{"train_examples": 39062, "output_stride": 2, "depths": [4, 4, 4], "widths": [128, 160, 192], "beta2": 0.98, "grad_clip": 5.0, "epochs": 43.9}
Rows from block 5, named by matrix and row number. Rows with one number belong to one channel. Each number is 500 + 25 x the weight over its row's rms, rounded and kept within 0 to 999. All counts start at 0. Numbers have three digits each. After the name is the row's rms in percent of the matrix's.
# convs1: first pointwise conv (model.blocks.5.convs.1.weight, 160x160x1), inputs 80-159
# convs3: second pointwise conv (model.blocks.5.convs.3.weight, 160x160x1, transposed), outputs 80-159
convs1.119 100:498492554517537485502525459521510480478518507511487519491480516471496531490555482504475533465513503525459540496492502474559484455517512516485465545534512536509474520513480520504479513491518502511498461489530483504525513505544497511516505511
convs3.119 110:568456533498540507514479486512479497505544496511457474531517456459477499513524469485494507507515526467556482510493549542442484468522455497522506515494496520477471467479518520504449495504518436478499496475488423476497498495501480503469523537
convs1.120 096:512482494488510487484487488469494458492479526523507514520442541475508533536467537501525519501521491528465531502532528480497480493487515444532532463522499504504522498493478473527495541502423494494483513518490504437483508517499517512493477513
convs3.120 105:472487499478491454509489490498502471541501430555490503536504505490502476544498538478508494468494498478495521510478510510496481475486504458487545462514473480516515491490540503514485497505449503517513502470500517470499504515537488494499507490
convs1.121 101:531488537492518499514516500523474494461476534503530511472522481526480489524498505495522485552453536471469521538479473468523512508532476530513476488449482523496484517477445481501541490493498498475515496478565495522452519529514540480492550533
convs3.121 101:511492519500499524516491502450513502535498488480475496498520492476500488554551528474554525523504553488486462509507540540495491522495469502493482492528514522519503481486491513505465529504476486459495526511481565471508504488572501523511466472
convs1.122 100:467422515506510484413496503488501475519465572538482552516467532502510470521498463507462502517482497512525490508519533543512461491487446491531512509505511491483478520494525471527541499467516535486494484475471544487499541452494509555503457525
convs3.122 105:543504501530508509518488519480504500508550486548498528509564525525494531506513488470543515516527513471453487506528560485477504536520554487510479491488486471486494489552495483503554516500495525519507499508514467546484512588500482515527501495
convs1.124 094:510500498507512468490488504523523505475516463444534493504477510491492520474488508535469466508496482528451494486511501508505497515519509449475513513478526523515489500446472487515486502492515496489505507503443534491488515465533503518493517551
convs3.124 093:455474504505480506500480525521496505544477521497475545511568513495510466547513525523524484468487510493509495491519517503466468476540528528511455480452516543504497491471498498497514519481487470519508517507513469486463490495518540545542543530
convs1.125 099:478469534519487492492461494507507493511512523479574519498490507523493493532464487505544477506489534499515507561506487518525511491533516491515498501517478526492505501580452493528529471503457482508513497530527502500453519551433476512475539511
convs3.125 102:468504508518508497493548517475484527481498491476505520520488504494491508462474526496493500505486492516505497457504497454478457470525520494503497502528501491537520470515488484537514406499485496529514529504489513492489524517514529537477484473
convs1.127 106:478484535505517508511514526506455484513481499491514555529517502480520527478478498472469510513484520487529475504534473579509506508453456523489513486495507514492469458510478507543516484472530549524479466497463524535501501477523512490518546526
convs3.127 099:468512508502483509462520464561543491458525531488507526435519496544524494500488533477463507541515504514513463484484501490510501518547498467484510532542533513500538505502466523474497529523518470501531478516511497481523436567507488503504501498
convs1.128 099:490495518534488546480495500452469518542524503549498505472525534498505516492534515532529516502481518483543471482509491508514529564500517483485481529470552513527493481544503490469517509488471487450497492504465469468490511515495467521521510457
convs3.128 095:490476501507508478540548469487506478560516467537471474519537481530526534502450522458476529517502507500539487489513494467467531504514478495497522537510499486492505486546496437527519508517531461518513521504514493509509445524553526463527489482
convs1.129 101:482497526457498510481498518493501532495484523531500513557483541499486456519497506511494477477508502516487494526517530518511521504506511505515417542504532507502477520513500546531509485482545516465478493469478459537477522499467497530526494520
convs3.129 098:509478506533512485494471516503509443480534517489505514511485517508534457499508511471478495491501484503478526554476465524521492502497514524436515480508509466493495506502499462440495499470447492514500508570475518520522480468460510496515490487
convs1.130 083:489472541503481502503500489466484531511529493504527473472454534473489488478490516462555499500562480498520522494519522497533517493490520502475509500518441485486512463481512498501484531476506482519504485509502472507505490480499475497500571540
convs3.130 104:498488510489557501532500469465522508462518493552529509572525538494499484518490496517497522489542498500512513478491501486462533449516467493525460500474475483506508467518527486518509503520508479505494528470512514508498519478494521500497481490
convs1.131 100:498477489515496502515507494505497478473525508493485567491495466498492562475501492499481523477487503505510503503492556523503507525515502533477449511475516519486482500524507518526503496524463491446518533507484534458491479470490487506512504542
convs3.131 087:488484484455474468512486496500448498501506502503514461499509525505506476492515520491462555479505470528495474478535506502488480540527547527492496498480487466489510458507479450501489480547511472507484540519519495498574491503473485479540482513
convs1.132 096:475504486549485509456518486471567573528516507537517529474472547477477486457497483528531492473518492524520466518486491482506477509505508487476473532486509482504454522526535524475477521508527512509508492484447473497485488495530515508515516480
convs3.132 103:507504489506534476510483477493571428525503467522511492457524493508578471500539551448465506528497498494480507501476487494498462508507538518463513539532528481506488506489483517512517542541507506498508526483498511492516491466507491472528499506
convs1.136 099:501494538526537487517524527499510493507522481519458476494500508524497490502523437515494526526483550491501492438522499460563492519479526514499528490502498470508483517480554528467469535517529522539509505496454529528562518471533532479492547545
convs3.136 098:479487492514491514538487479527488476527492483481502492465504481490547471512539525467515467534497539506510448522478532539498502515527490484467532455497521539509515503486501559445495486516498489415519479491542527502500476455468507507548494520
convs1.138 097:469496485532474492526507514518494493527502506507528509566490488448507525538492472541550476444500472536514522499489516506468507513530481516504483534607498505546487546528506508483453545503504577509545501512502491536499516524487505494486497524
convs3.138 093:514470512484515512485476481444530497446513487541507487480520484478501524534479535510474493511498513502540469496490481514517502495517507466504466505487513504511492496542545466488509486485520548486518506494495560495483504506485468535492470502
convs1.140 102:480484473479528516505477551482491482489512510499493466502489543529492485513505449481462488484464530508483474467508489492477451541529495459515527489493511488454492437473517511475489484480526477461527480484460525517530500545477525517511490479
convs3.140 100:519479510465466482491513494558491496493518495488531494507488505513549487504516529472521498501414490481518483530465507513489533507473512487462490488485517528491551496486476531479515483483479490509465513474528543493510469538540510500540467487
convs1.141 104:503490500531507472481509467522539520522478514466499526505505466491483483470468427450507503509525485518537539523506515490500473472524496495493491527502512450501491488536542464547493523501505483537508510515531535488527440497520472514498495534
convs3.141 098:532499508475484532473457490495499489539513453528461517511521521517474522533542518489485468496534503474512494545438530514466512480477469506537523490458490514502487516492496552483484539513496488508495453460489474496453533508505504502525538526
convs1.142 107:500477541485515515488509482438475488522443520463452530512480510536561497515486495447495469548387568476495511505487502514522493500480510543490495498476511517501514502501475486500506502539487531510457504501530495510465494529501478479505470480
convs3.142 097:478520534511563513530474492510493513460504490481520478530507504518528504499517538489524479509513432511511500508532524522459522477506487436461538454539477491531548515531540477472504454520501498492501528499523496508505496506507534472477493503